Rows from block 0 of the decoder of a small masked spectrogram model, named by matrix and row number. Rows with one number belong to one neuron. Each number is 128 + 24 x the weight over its row's rms, rounded and kept within 0 to 255. All counts start at 0.
After each neuron's rows are labels from the 100 clips, of 14848, where the neuron reaches its highest value: "responds to" is what is common among them. Only what is clearly more common there than usual is listed. The data: two synthetic voices taking turns or overlapping, over music, noise or silence. In brackets: how many of the 100, against the usual share in percent.
# fc1: MLP up (decoder.0.mlp.fc1.weight, 768x256), inputs 0-85
# fc2: MLP down (decoder.0.mlp.fc2.weight, 256x768, transposed), outputs 0-85

fc1.402 [129 120 126 126 126 130 119 121 124 125 127 126 130 131 123 124 123 127 126 128 122 131 129 123 128 126 137 128 127 124 132 130 126 132 128 134 129 130 119 126 125 128 129 131 128 126 131 131 133 125 131 125 126 128 125 123 130 128 131 126 133 124 122 126 124 125 122 127 119 129 132 128 125 119 124 126 127 122 124 123 130 125 122 123 131 125]
fc2.402 [140 136 143 140 139 137 135 130 139 148 142 151 151 149 147 148 151 152 147 149 152 144 148 151 153 163 146 147 153 150 148 151 145 152 150 146 154 149 153 149 152 149 148 154 150 150 147 150 147 148 150 148 146 149 147 156 152 148 148 182 146 153 150 150 141 138 128 147 145 148 147 148 148 151 149 145 148 152 146 143 147 150 144 151 147 144]
responds to: clipping (62 vs 8.3)

fc1.304 [117 153 140 119 147 138 185 132 130 145 163  90  73 100 117 133  95 113  96  89 116 117  99 169 170 145  97 116 135  79 161 139  95 145 111 140 145 163  74 122 143 116 161 117 135  81 149 138 114 129 141 154 167 121 151 158 146  98 142 153 132 112 123 144 101 110 111 129 113 143 137 158 132 150 141 116 145 117 112 134  85 130 143 137 157 160]
fc2.304 [118 142  85 153 127 198 128 143 177 120 162 119 135 168 108 112 136 146 114 145 142 155 113 143 121 131 126 122 112 142 127  93 152  55 129 114 123 124 101 149 136 111 110 151  69 106 166 134 145 116  85 151 133  83 137 125 161 145 133  96 109 122 133 163 118 137 125 126 150 137 130  96 116 126 104 147 132  86  91 158 123 152 149  73 117 146]
responds to: low voice (72 vs 40.2); first voice: low voice (65 vs 25.5); clipping (63 vs 8.3)

fc1.137 [104 172 154 154 138 135 129 125 150 136 167 151 154 146 151  62 137 120 150 139 115  79 133 126 173 158 103 117 135 114 107 158 127 158 130 127 113 131 120 129 141 106 126 121 123 142 124 127 135 136 151 117 135 139 128 147 148 127 116 111 112 127 111 102   0   0   0 117 126 115 170 132 110 123 130 131 133 115 103 125 106 128 157 147 129 113]
fc2.137 [116 120 153 147 107 118 127 100 129  97 144 107 127 123 142  59 152 160 112 150 116 136 138 112 121 153 119  95 117 149 127 132 139 114 157 148 141 168 140 156 121 162 152 108 113 105 131 136 161 115 106 135 123 124 162 183 116 104 143 161 115 145 132 135  92  50  44 201 169 148 215 134 108 131 124 103 145 122  96 113 121 112 156 118 127 114]
responds to: background: none (67 vs 33.1); first voice: child-like voice (52 vs 25.2)

fc1.397 [159 158 130 174 161  98 105 149 125 140  97 167 165 123  94 136 103 101 130 152 166 149 142 124 150 148 102 159 136 121 137 135 128 147 124 110 124  79 154 134 112 172 102 128 134 119 122 137 129 101 147 119 139 106  93 143 110 121 141 141 166 113 119 151 154 152 161 143 134 141 118 112 118 133 110  90 156 119 122 130 186 100 124 201  95 103]
fc2.397 [138 131 149 112  89 127 112 118 111 146 122 125 173 139 147 139 132 117 117 131  72 142 178  65 126 131 132 162 147 122  67 151 130 111 103 149 127 190 139 163  69 129 137 154 153 135 123 161 158 109 147 128 132 163 103 104 123 125 166 131 132 123 146 111 134 122 111 127 118 132 142 101 169 125 101 190 113 152 109 110 148 129 127 129 117 152]
responds to: reverberation (63 vs 34.7)

fc1.730 [  0   0  31  46  48  82  56  82 115 116  88 120  93 109 108 136 117  99 132 119 112 123 160 102  84 159 144 141 113 121 150 145 119 116 174 116 158 123 120 175 119 125 134 122  91 119 146 146 136 130 114 105 110 134 141 139 132 162 131 179 161 133 126 105 161 145 121 132 104 128 123 118 127 106 147 148 150 138 143 124 145 121 139 127 153 145]
fc2.730 [ 32   0 134 161 149 140  60  74 156 150 148 144 127 124 137 141 121 146 152 114 119 116 136 141 142 124 155 131 121 150 123 133 152 146 124 140 136 126 126 123 111 133 143 124 157 141 137 110 121 126 152 137 128 109 140 123 135 142 148  76 141 157 134 147 185 173 166 154 137 118 126 135 135 146 126 131 127 137 142 122 136 129 113 163 140 105]
responds to: reverberation (93 vs 34.7)

fc1.278 [131 126 139 172 157 184 141 122 111 146 131 158 106  96 113 172 117 106 160 108 105 152 157 133 159 140  63  93 114 149 127 130 123 102 145 123  97 139 132 158 143 112 157 132 125 108 138 138 103 155 122 125 137  60 111 188 148 140 122 107 121 116 151 113 103 121 137 138 119 144 130 138 121 127 123 132  70 111 126 118 164  95 127 188 165 134]
fc2.278 [136 108  77 128 109 127 127  98 107 114 154 117 135 116 120 122 137 176 111 179  75 118 110 136  76 131 112 145 106 110 130 109 136  99 148 128 101 157 113 104 105 138 143 122 102 139 147 134 137 125 130 145 164 139 126 117 162 109 153 119 163 167  84  99  98 130 138 140 171 157 104 112 106 100 124 109 109 140  76 121 165 140 225 115  90 120]
responds to: clipping (55 vs 8.3)

fc1.4 [120 120 122 123 125 124 124 124 127 127 126 124 127 127 132 127 125 128 130 127 125 128 131 135 129 125 125 129 130 129 132 131 127 127 132 126 128 128 128 128 129 130 128 130 128 130 130 129 129 131 129 127 126 133 125 123 129 125 128 125 131 123 128 128 125 122 118 124 121 128 122 129 126 127 126 123 128 122 121 123 123 122 122 120 127 122]
fc2.4 [114 103 112 117 109 108 109  98 110 112 121 110 112 112 115 113 112 119 110 111 111 115 116 108 111 123 108 109 110 112 112 112 116 108 114 118 109 116 114 111 112 110 117 111 111 112 112 110 115 112 112 115 112 112 110 111 119 116 116 141 108 113 118 112 114 108 111 111 114 114 107 112 114 113 116 111 114 115 115 105 112 117 109 112 110 110]
responds to: background: none (71 vs 33.1)

fc1.556 [149 157 133 147 105 110 103 108 133 161 169 172 132 141 120 135 137 111 155 161 118 125 117  54 132 141 191 109 149 113 128 150 160 107 126 100 111  86 156 124 133 103 119 136  98 102 126 113 155 163 138 114 117  71 113 186 137 150 119 127 152 110 132 121 126 133 141 122 135 140 133 113 126 104 113 144  97 119 153 125 158 133 108 129 126 159]
fc2.556 [140 108 112  79 122 149 152 109  92 119 115 133 138 100 115 105 124 130 124 142 100 131 123 134 117 159  88  93 160  89 108 112  95  89 102 140  84 137 126 104  89 106 147 129 113 117 139 134 108 138 116 119 100 138 116 135 148 141 121 158 113  94 199 153 120 127 130 132  92 128  84 104 123 152 131 168 162 133 118  89 149 114 108 170 132 131]
responds to: music (86 vs 33.2); second voice: none (52 vs 20.5)

fc1.314 [132 160 132 115 134 140 169  85 146 142 127 116  72 112 119 149  81 133 141  64 107 137 107 127 128 123  75 136  99 130 156 150 108 150 128 152 136 136 152 112 157 142 135 138 126 127 135 113 118 133 128 139 157 141 121  95 142 106 123 129 122 140 115 127 106 120 135 115 133 111 160 153 122 125 145 177 134 115 122 123 123  95 125 102 120 138]
fc2.314 [131 141 127 123  74 146 142  98 109 135  71 117 148 117 131 130  85 141 112 170 160 103 127 189 123 110  92 179 123 137 163 152 118  90 175  87 162 154 150 153 168 114 120 131  70 166 123 108 144 101 119 101 147 115 150 139 140 167 135 142  97 151 170 161 130 131 127 124 167  92 146 153 132 171 136 106 124 163 108 105 100 155 131 147  93  96]
responds to: quiet level (58 vs 28.7)

fc1.162 [ 97  90 105 116 114 112 112 122 131 118 139 122 125 111 138 120 127 118 126 118 115 139 154 152 129 124 136 156 142 129 168 127 125 110 133 129 129 122 114 147 167 134 116 134 118 119 117 146 136 154 128 112 104 127 123 112 138 129 122 117 138  94 141 141 127 120 108 119 110 131 112 138 129 125 135 123 142 124 118 123 117 122 115 111 139 128]
fc2.162 [106  83 123 102 121 118 116  79 109 126 112 131 125 119 135 151 134 139 122 138 134 121 134 128 123 136 130 125 121 132 124 126 132 133 145 129 132 133 122 142 126 120 119 143 137 140 118 138 132 136 125 123 120 122 111 126 138 132 124 120 119 118 131 127 167 139 115 125 117 141 129 124 142 121 123 121 129 132 130 122 123 135 126 122 122 130]
responds to: background: everyday noise (78 vs 33.8); rain (55 vs 2.6)

fc1.430 [124 119 121 122 122 124 121 118 130 125 127 126 122 129 128 129 126 128 126 126 131 132 132 134 127 126 126 132 130 128 132 130 128 126 131 129 127 129 126 126 127 128 127 132 125 129 128 132 128 131 127 124 125 135 128 125 128 127 125 129 128 125 127 129 129 125 121 125 120 127 116 126 123 129 127 122 124 120 121 119 122 120 118 115 127 123]
fc2.430 [112 111 112 106 108 109 110 104 108 115 111 112 117 115 108 112 112 114 113 115 119 115 115 119 115 122 116 116 117 114 114 109 110 107 116 110 116 110 116 111 116 119 111 114 110 113 115 111 116 110 110 112 117 112 117 114 114 115 111 135 119 115 116 114 110 116 118 107 111 114 103 111 111 118 118 112 119 112 117 114 111 118 117 116 113 115]
responds to: background: everyday noise (88 vs 33.8); applause (49 vs 2.5)

fc1.140 [132 120 117 119 114 117 117 121 127 119 124 122 123 124 126 135 122 124 126 125 128 126 134 128 123 128 133 127 130 128 137 130 132 127 130 120 127 129 125 130 127 124 126 130 123 131 127 131 130 138 125 128 123 131 130 131 129 133 137 132 132 122 126 132 131 130 122 129 118 130 111 128 121 135 126 126 134 116 113 115 118 119 116 115 129 121]
fc2.140 [149 142 153 128 130 129 148 144 132 139 126 134 146 130 133 145 133 125 132 132 140 133 130 151 131 149 153 141 150 119 121 137 142 122 129 123 141 132 153 132 140 142 135 149 133 159 129 140 143 140 141 137 134 142 127 148 129 139 130 174 138 134 144 143 147 144 156 146 146 144 157 138 144 140 132 149 134 138 134 135 136 148 143 135 137 147]
responds to: background: everyday noise (61 vs 33.8)

fc1.754 [117 101 110 114 119 103 119 127 116 122 124 146 130 116 125 131 116 133 117 125 119 137 130 132 130 124  82 149 122 126 137 122 138 114 131 111 128 109 140 144 154 125 113 122 134 140 108 139 121 134 137 130 135 164 133 114 120 120 144 124 120 143 140 127 124 114 117 116 121 140  92 148 127 122 121 109 134 122 108 120 110 117 115  76 120 122]
fc2.754 [124 124 149 138 129 136 136 158 127 130 110 158 115 111 101 140 123  99 112 131 125 114 120 133 165 137 158 114 112 132 107 152 129 159 150 140 141 163 132 133 139 111 124 117 127 152 110 127 123 123  97 151 116 161 107 126 141 142 140  80 118 147 150 144 131 123 122 104 151  99 122 116  92 125 114 142  97 158 121 142 139 122 123 156 128 117]
responds to: quiet level (71 vs 28.7); background: none (61 vs 33.1); thin (high-pass) (31 vs 12.1)

fc1.705 [127 124 126 126 126 123 124 131 122 122 131 129 126 127 135 138 131 130 128 128 126 129 127 132 128 123 130 124 121 129 134 124 131 129 127 129 130 129 131 130 131 133 121 131 136 131 127 127 134 121 130 129 128 124 128 120 128 126 128 131 135 131 123 129 127 127 127 123 121 126 116 131 125 126 126 123 125 123 124 122 126 117 122 127 126 125]
fc2.705 [126 134 123 124 121 114 129 120 124 122 134 115 130 132 131 120 132 127 121 135 134 129 130 132 122 159 121 129 138 129 131 129 119 110 128 122 122 118 125 124 120 132 116 123 112 133 128 141 134 131 122 135 132 135 121 133 131 130 126 202 130 120 128 132 122 131 128 135 131 132 146 125 128 129 138 128 130 130 121 129 127 128 129 127 129 132]
responds to: reverberation (86 vs 34.7)

fc1.490 [138 144 151 149 100 164  56 122 149 193 134 150 152 157  99 120 116  91 137 155  87 127  83 122 134 114 166 108 138 130 138 111 140  82 129 103 128 129 106 124 135 106 116 149 133 103 142 148 137 143 154 130 144  90 141 195 119 135 140 128 108 109 156 124 158 131 143 142 134 142 118  97 134 115 134 125 143 127 124 132 179 130 141 150 121 198]
fc2.490 [140 133 153 110 100 118  84 132 117  65 120 112 179 141 111 125 107 124 128 145  97  98 127 127 106  69 127 119 172 110 129 129 116 120 104 124 170 148 145 133 132 149  73 170 165 130 113 155 154 151 131 106 126 158 101 160 126  92 130 102 144 107 110 141 138 113 123 136 102  98  97 151 116 122  81 148 101 189 103 102 144 122 115 163  97 133]
responds to: background: everyday noise (84 vs 33.8); wind (43 vs 2.4); stream (29 vs 2.7)

fc1.203 [139 125 125 101 126 115 140 128 125 145 164 155 142 108 138  99 116 125 131 146 148 130 129 144 173 173  92 168 171  85 142 153 131 118 105 115  92 133  93 119 142 155 155 118 130 148 148 121 122 124 139 129 128 152 140 150 143 143 139 122 138 125 112 131 153 150 137 120 132 136 128 137 136 127 136 120 169 133 175 142 138 127 145 193 148 137]
fc2.203 [119 130 103  86  96 146 157 102  97 118 144 150 125  59 137 127 130 163 117  91 127 101 136 121 111  82  96 126 117 146  80 118 143 144 106 174 170 165 129 130 146 123 138 139 161 123 130 106 100 156  98  96 125  90 140 104 128 155 156 130 102 151 169 144 136 135 123 117  80 173 109 114 125 122  97 118 142 102 165  87 161 133  87 108 142 103]
responds to: background: everyday noise (74 vs 33.8); engine (54 vs 2.6); thin (high-pass) (42 vs 12.1)

fc1.569 [114 117 131 183 158 132 120 128 132 114  55 124 112  94 121 138 117 113 137 118 151 125 158 141 115 164 117 119  98 130 148 112 119 112 145 119 129 152 146 131 121 113 135 141 136 152 128 127 112 136 138 138 114  90 101 132 136 145 155 120 148 145 135 126 129 133 118 144 120 151 119  95 117 129 141 163 121 107 134 127 137 100 149 192 125 154]
fc2.569 [124 133 131 172 142 141  96 108 136  66 149 102 105 139 142 151 130 160 118 142 117 159 111 123 109 154 111 131 130 135  82 131 141  63 115 111  86 124 115 130 122 135 145 112  87  65 111 138 140 115 149 152 133 187 173  93 101 128 144 154 146 112 129 110 142 123 124 131 159 114 101  79  90 118 140 110 137 138 109 140 111 123 155 108 116 125]
responds to: crickets (30 vs 2.4)

fc1.725 [146 191 118 156 134 146 172 185 117 167 150  84 140 108 143 131 105 154 169 102  97 155 148  95 112 166 147 121 120 119 124 162 131 157 147 134 135 153 111 110 128 115 135 123 124 102 173 136 128 114 118 154 136 110 134 194 137 141 126  97 141 152 100 124 151 139 144 133 134 114 141 131 126 144 134 112 124 130 141 120  77 112 106 100 129  86]
fc2.725 [119 139  86 112 120 142 127 156 110 102 106 123 108 109 165 129 108 159 104 109 127 152 118 151 137 135 129 124  89 130 145 106 106 128 151 130  73 133 109  97 128 135 150 130  98 153 194 100 131 119 144  87 127 129 165 123 118 161 112 153 150 135 117 166 133 131 154 113 138 168 142 122 116 101 172 104 173 105  94  75 108 105 124  98 128 111]
responds to: clipping (83 vs 8.3); first voice: child-like voice (51 vs 25.2)

fc1.64 [168 131 141 152 127 194 153 120 161 135 125 183 103  95 106 137 160  68 131 144 118 125 118 111 132 110 123 133 109 123 120 119 117  85 120  92 137 134 164 137 154 162 164 152 138  65 121 117 122 111 107 131 108 104  99 111 155 140 144  99 106 122 197 118 163 154 157 133 119 142 145 110 123 117 147 165 155 123 141 134 149 131  73 135 143 146]
fc2.64 [134 123  85 109 123  95 115 159  97 146 142 154 117 140 130  99 162  98 150 133  89 159 141 112 112 110 100 123 133 129 130 132 141 138 141  81 140 100 100 132 133 133 137 181 185  78 118 153 114 117 181 128 132 146 116 139 139  86  86 100 167  84 113 162 125 130 140 140 135 123  95 137 144 121 113 132 129 133 119 120 104 131 137 118 158 142]
responds to: music (82 vs 33.2)

fc1.594 [128 149 128 106 174 115 153  73 107 107 156 147 142 146 112 141  93 144 130 120 127 119  88 195 147 134 108 140 121  71 119 113 106 131 114 136 139 103  77 142 148 118 133 129 133 103 136 116 114 111 124 126 155 100 163 142 152 123 135 174 126  96 135 109 123 119 137 113 125 139  97 144 141 148 119 145 109 110 142 134 130 136 144  60 146 133]
fc2.594 [117 126  60 122  89 104 150 109  96 104 111 139 161 132 141  92 164 112 147 119 116 158 128 157 171  89  59 137 119 135 157 108 134 141 144 143 132 134 131 118 149 115 124 121  78 111 152 136 131  87 137 106 130 100 140  90  95 120 135 126 142 143 115 147 122 133 127 103 163 166  97 133 118 127 114 149  98 138 132 116 108 142 114 103 128 141]
responds to: music (62 vs 33.2)

fc1.697 [126 123 124 127 123 125 121 123 125 125 128 125 125 126 126 131 123 129 123 126 126 126 130 126 126 128 134 131 132 126 131 131 126 133 130 131 127 130 123 128 125 126 128 128 128 128 130 130 127 132 128 125 123 135 128 137 127 131 131 127 127 126 129 129 130 127 125 126 123 129 122 126 124 127 128 123 126 122 125 123 122 125 122 121 127 125]
fc2.697 [119 115 116 113 112 113 112 107 112 109 114 116 114 113 114 116 112 114 115 115 110 110 114 112 113 118 113 113 118 115 113 116 112 117 111 113 115 116 113 114 106 117 111 114 114 114 115 117 113 113 115 115 112 114 110 119 109 113 114 139 116 113 113 120 113 125 109 121 115 116 117 118 114 113 112 117 115 118 113 112 112 112 114 121 118 114]
responds to: clipping (38 vs 8.3)

fc1.289 [ 97 140 133 155 155 152 157 162 179 177 165 169 195 159 177 138 167 128 110 177 117 122 151 145 128 133 148 143 156 125 144 135 151 137 151 149 107 125 160 145 126  90 140 132 128 100 105 150 172 145 134  80 140 132 119 124 116 135 130 141 137 116 118 148   4   1   0  84  64 101 107 119 112 119 139 108 130 119 102 121 123 119 133 118 129 108]
fc2.289 [ 67  96 151 149 152 159 240 173 147 138 141 142 150 135 136 213 142 150 145 136 137 141 136 140 148 135 147 135 149 153 139 142 134 149 132 151 144 143 158 145 138 135 143 137 147 140 147 137 144 140 138 133 149 143 145 142 140 146 143 152 131 154 141 128  33   0  16  42 130 139 106 138 136 139 147 136 137 150 141 142 140 143 147 138 141 136]
responds to: crickets (56 vs 2.4)

fc1.639 [112  98 125 134  96 150  97 164 136 174 145 104 102 138 132  98 132 120 142 123 116 170 124 145 153  96 101 109 117 184 114 106 133 137 135 131 152 171 113 140 115 128 159 157 126 118 131 134 115 118 107 138 131 114 125 118 134 144 131  90 125 101 111 128 130 139 135 122 123 143 101 147 126 114 141 140 132 155 122 131 147 151 133 131 150 150]
fc2.639 [150 110 109 140  88  91 130 140 139 127 121  96 109 151 119 144 128 155 108 172 174 148 119 124 140 128 112 100 112 120 125 222 170  93 155 104 147 129 162 122  99 133 157 106  96 184 153  86  93 118 113 137 157 135 130 106 151 130  75 104 124 178 129 145 132 128 137 154 146  93 108 106 158 151 138  70 140 148 122 112 123 192 138 156  91 103]
responds to: clipping (42 vs 8.3)

fc1.494 [120 130 120 135 145  81 130 142  83 136 146  95 163 118 120 120 132 115 138 126 127 136 118 158 121 156 110 162 117 125 142 123 104 120 114 163 188 172 116 121 137 134 149 131 122 117 101 138 106  99 124 162 158 164 152  84 125 152 152 128 137 135  76 126 130 132 117 135 140 123 137 119 122 154  98 116 176 153 139 131 138 173 141 157 116 151]
fc2.494 [134 120  80 112 147  88 140 162 110 202 112 143 147 138 140 108 142 152 157 106 197 142 163  94 172 148 164 138  98 144 156 108 146 115 145 104 176 123 124 135 146 112 123 106 145 163 169 111 138 103 160 131 143 150 171  99 144 121  97 129 128 115 110 113 138 126 111 134 129 121 100 142 151 128 173 126 167 161 123 141 151 182 127 110 141 102]
responds to: background: none (62 vs 33.1)

fc1.694 [157 120 140 146 141 119 112 189 116 159 159 167 131 110 129 135 124  69 156 177 122 130 127 101 109 109 129 148 151 128 138 142 173 126 121 101 125 128 127 125 121 137 148 124  70 135 133 111 153 112 127 161 114 125 152 183 128 120 139 106 149 124 150 153 145 143 144 129 139 122 106 123 132 142 148 138 135 144  87 143 125 145 103 218 107 150]
fc2.694 [133 111  87 137 142 137 139 138 160 107 115 122 115 122 138 132 154 114 115 107 120  35 101 159 167 114 144 186 171  47 104 129 131 115 110 160  82 117 165 132 102 101 136 103  94 156 121 172  92 124 120  90 141 112 145  84 118 100 134 110 140 146 102 111 112 120 122 152 136 125 118 101 157 148  93 138 133 119 146 134 134 144 115 148 105 133]
responds to: background: none (63 vs 33.1)

fc1.79 [125 119 124 123 124 125 121 128 125 125 128 128 123 129 128 127 128 130 128 129 124 128 132 130 125 124 126 129 125 130 130 127 132 128 130 131 132 126 127 129 126 128 125 128 129 130 127 132 128 127 127 127 126 127 127 126 128 129 128 127 129 125 129 129 128 129 125 125 122 126 121 127 125 121 127 125 126 122 123 122 124 122 122 121 127 125]
fc2.79 [126 122 128 132 131 121 131 126 126 133 133 129 127 128 136 135 137 131 128 132 131 131 130 129 130 140 134 131 130 132 133 128 128 131 132 135 124 128 127 130 133 132 130 124 128 131 137 132 129 131 134 131 133 131 129 133 135 134 131 155 128 126 135 130 131 126 131 137 126 135 130 125 132 132 135 132 128 132 126 129 130 129 127 134 130 128]
responds to: reverberation (95 vs 34.7); background: none (60 vs 33.1)

fc1.648 [127 123 124 124 123 127 122 122 126 126 127 127 125 128 125 127 126 129 128 128 130 126 129 128 127 130 126 129 126 126 130 127 131 130 131 128 131 129 125 130 127 126 126 129 132 126 128 130 127 125 128 130 128 127 130 130 128 129 127 130 131 128 129 127 129 126 125 128 122 124 126 124 124 121 129 125 124 121 123 121 122 121 124 124 124 124]
fc2.648 [140 134 142 140 137 130 123 132 136 140 138 136 137 139 138 129 139 143 140 140 140 144 139 141 140 149 131 139 134 135 139 137 135 140 142 136 140 139 138 139 137 141 141 142 137 142 142 141 138 139 141 141 139 141 137 141 143 142 138 159 140 140 143 141 142 134 119 139 140 140 139 138 138 141 142 141 140 137 136 138 142 141 144 138 139 136]
responds to: music (68 vs 33.2)

fc1.21 [ 75  29  50  52  45  43  15  40  65  65  56  50  34  65  72 106  94  98  83 150  94 111 151 108  76 118 132 154 127 107 170 122 150 124 151 125 140 105 126 169 130 126 131 140 101 117 140 147 141 126 113 104 115 136 151 155 131 147 150 134 139 113 128 154 180 168 153 152 133 150 143 141 137 133 144 140 141 135 133 130 136 129 121 122 146 128]
fc2.21 [ 30   0 122 136 120 120   7  93 135 141 136 137 143 140 136 132 131 136 136 129 151 132 131 142 140 141 135 130 133 138 140 138 139 138 140 139 137 140 139 141 138 139 134 138 132 145 143 141 136 137 136 140 135 138 134 138 145 136 135 120 138 137 149 137 211 255 196 142 141 139 158 140 139 138 137 141 134 138 138 144 136 134 141 141 137 142]
responds to: music (60 vs 33.2)

fc1.516 [103 120 125 144  95 109 157 102 127 136 110 143 144  95 121  90 113  77 142 133 142 118 105 110 171 130  74 135 151 132 143 127  87 124  99 143 145 143 159 132 137 131 142 127 115 100 115  86  99  86 115 143 127 148 144  51 132 136 136  94 126 116 160 132  57  70  77 127 133 131 187 130 115 131 124 167 144 156 161 128 121 146 118 153 124 140]
fc2.516 [131 124  84 109 138 113 142 185 111 175 136 165 131 134 155 113  88  81 126 135 129 114 187 135 186  90 112 126  71 159 161 140 106 106 143 115 150 109 125 169 155 126 128 109 167 110 178  91 124  84 177 132 133 154 136 112 135 169  84 128 135  95 136 134 129 126 116 151 173 110 131 153 114 129 167 111 153 138 149 165  93  83 119 103 142 103]
responds to: low voice (75 vs 40.2); first voice: low voice (63 vs 25.5)

fc1.493 [126 120 119 121 123 121 111 120 127 124 124 127 125 120 134 128 127 127 129 128 132 133 123 137 123 127 125 129 133 129 126 131 127 132 129 127 129 124 131 123 119 134 126 131 123 139 132 131 123 123 134 122 119 137 131 129 128 129 132 128 131 112 135 129 126 123 123 124 121 121 120 117 122 118 122 117 117 125 117 119 122 118 113 115 127 114]
fc2.493 [132 126 121 126 113 116 144 134 131 108 120 117 125 120 110 100 103 101 118 115 110 114 119 121 117 126 128 118 110 108 119 105 129 129 117 118 133 123 122 110 119 110 106 119 127 121 108 123 125 122 116 109 129 116 114 117 124 121 116 151 118 131 123 110 115 131 120 133 110 110 119 110 109 102 109 133 116 125 121 121 123 121 137 127 110 127]
responds to: music (66 vs 33.2)

fc1.744 [130 120 126 125 125 129 119 122 124 124 125 126 130 133 121 123 121 126 124 127 122 130 132 120 126 126 134 128 128 126 132 131 126 132 127 133 128 130 117 125 124 126 127 131 128 125 132 130 131 126 130 127 126 128 124 122 130 131 132 125 131 122 122 126 123 124 121 127 119 129 128 125 124 115 122 124 125 118 121 121 127 123 122 124 128 125]
fc2.744 [143 139 142 142 141 140 141 134 143 150 144 151 147 148 148 151 150 153 147 150 150 143 147 151 153 160 148 145 153 150 148 150 146 152 148 146 153 148 151 148 153 150 145 153 150 146 149 150 147 149 149 145 144 149 148 155 151 146 145 180 146 152 146 151 142 140 128 147 146 146 147 149 145 149 147 144 149 152 145 145 146 145 142 152 146 145]
responds to: clipping (52 vs 8.3)

fc1.613 [124 121 124 125 122 124 120 123 125 124 129 125 124 126 127 130 124 129 123 126 127 126 129 125 128 127 135 128 130 126 131 130 126 131 129 131 128 129 123 127 126 129 126 128 129 128 128 130 128 131 128 126 123 131 127 133 127 130 130 126 128 128 129 129 129 126 124 126 123 127 123 126 123 123 127 123 126 121 125 122 123 125 124 126 126 126]
fc2.613 [118 115 116 112 110 111 112 105 110 109 113 117 119 116 117 119 116 115 119 116 117 111 111 114 115 129 114 117 125 117 117 117 115 116 114 116 115 118 114 117 111 119 113 117 114 114 114 120 117 116 117 113 114 119 111 119 109 114 114 151 120 114 114 120 115 124 110 120 118 120 119 122 117 112 111 118 115 118 117 115 114 113 117 121 116 118]
responds to: clipping (34 vs 8.3)

fc1.249 [145 140 131 141 136 112  44 124 165 134 111 159 167 136 119 146 119 125 116 165 118 129 148 124 126 159 143 128 127 128  97 121 160 138 144 120 102 112 123 140 122 168 123 148 143 146 140 147 135 129 134  93  90  47 100 233 126 113 103 149 138  95  95 126 131 142 125 137 122 152 119 104 129 104 124 138  78 129 105 133 139 110 160 150 144 114]
fc2.249 [147 133 149 128 116 106 103  60 119  83 143 120  85 113 139 129 115 139 142 156  47 126 155 108  87  67 154  95 185  95  99 147 101 125  82 129 121 155 106 133  81 176 118 108 150 115 126 170 169  99 139 131 141 178 109 172 143  83 123 122 158 121 130 104 109 122 141 133  77 149 143 112 142 112 102 179 137 140 128 120 163 101 111 133 111 115]
responds to: music (77 vs 33.2); second voice: none (54 vs 20.5)

fc1.627 [125 119 122 121 119 120 117 118 125 122 126 123 126 123 132 131 131 129 125 132 127 127 130 134 126 125 132 126 125 128 132 130 129 127 127 128 127 128 132 130 130 131 127 131 127 130 130 128 129 127 128 124 125 123 129 131 128 129 129 133 130 125 130 130 131 129 124 127 121 128 124 128 123 126 127 123 127 122 120 119 124 120 122 129 127 120]
fc2.627 [134 137 145 146 146 145 134 132 145 153 148 150 149 151 148 140 148 147 148 148 149 146 150 152 153 155 150 149 151 149 151 147 152 146 147 147 149 148 149 145 149 148 148 148 147 151 147 146 151 145 151 149 149 148 148 150 148 148 148 164 148 150 148 150 139 144 155 146 149 151 139 150 151 149 150 153 149 151 146 148 148 149 145 151 150 152]
responds to: reverberation (91 vs 34.7)

fc1.388 [124 116 120 120 119 123 118 118 125 126 128 121 123 128 128 129 127 128 125 130 127 128 130 130 128 127 130 133 135 128 134 129 130 125 129 130 129 127 125 128 125 129 128 131 127 128 130 132 126 128 125 126 124 133 127 131 130 128 129 128 128 124 128 131 131 129 122 127 120 128 122 127 121 128 129 124 125 118 124 117 118 120 120 114 127 124]
fc2.388 [109 109 110 103 107 108 115 112 106 104 103 111 106 108 108 113 112 107 111 113 114 109 110 110 108 118 106 108 104 110 110 105 108 109 111 104 111 110 106 107 105 109 108 111 109 104 109 110 113 110 107 106 109 106 109 113 106 108 103 127 108 109 107 105 112 116 114 111 107 116  97 106 107 105 111 106 110 107 108 115 105 106 113 104 114 113]
responds to: background: everyday noise (84 vs 33.8); applause (31 vs 2.5)

fc1.396 [104 143 136 157 155 154 159 160 180 178 165 167 192 157 169 137 169 122 115 177 126 129 153 155 122 138 144 143 150 135 153 126 166 140 144 146 112 123 152 144 137  82 123 136 120 103 123 151 164 156 132  80 147 134 128 136 121 138 138 135 137 126 107 149   3   1   0  88  67 103 113 122 112 121 137 107 129 117  99 120 123 117 127 117 129 109]
fc2.396 [ 67 113 145 145 152 155 255 175 146 140 137 137 147 133 134 208 141 147 138 129 136 141 129 141 153 137 148 131 146 143 137 138 134 146 132 151 142 146 157 138 143 136 139 133 137 140 150 136 142 139 131 129 148 142 143 137 139 141 140 147 126 152 135 128  30   0   8  46 124 140 102 138 136 138 142 135 135 152 131 138 133 135 143 132 132 141]
responds to: crickets (86 vs 2.4); background: everyday noise (86 vs 33.8)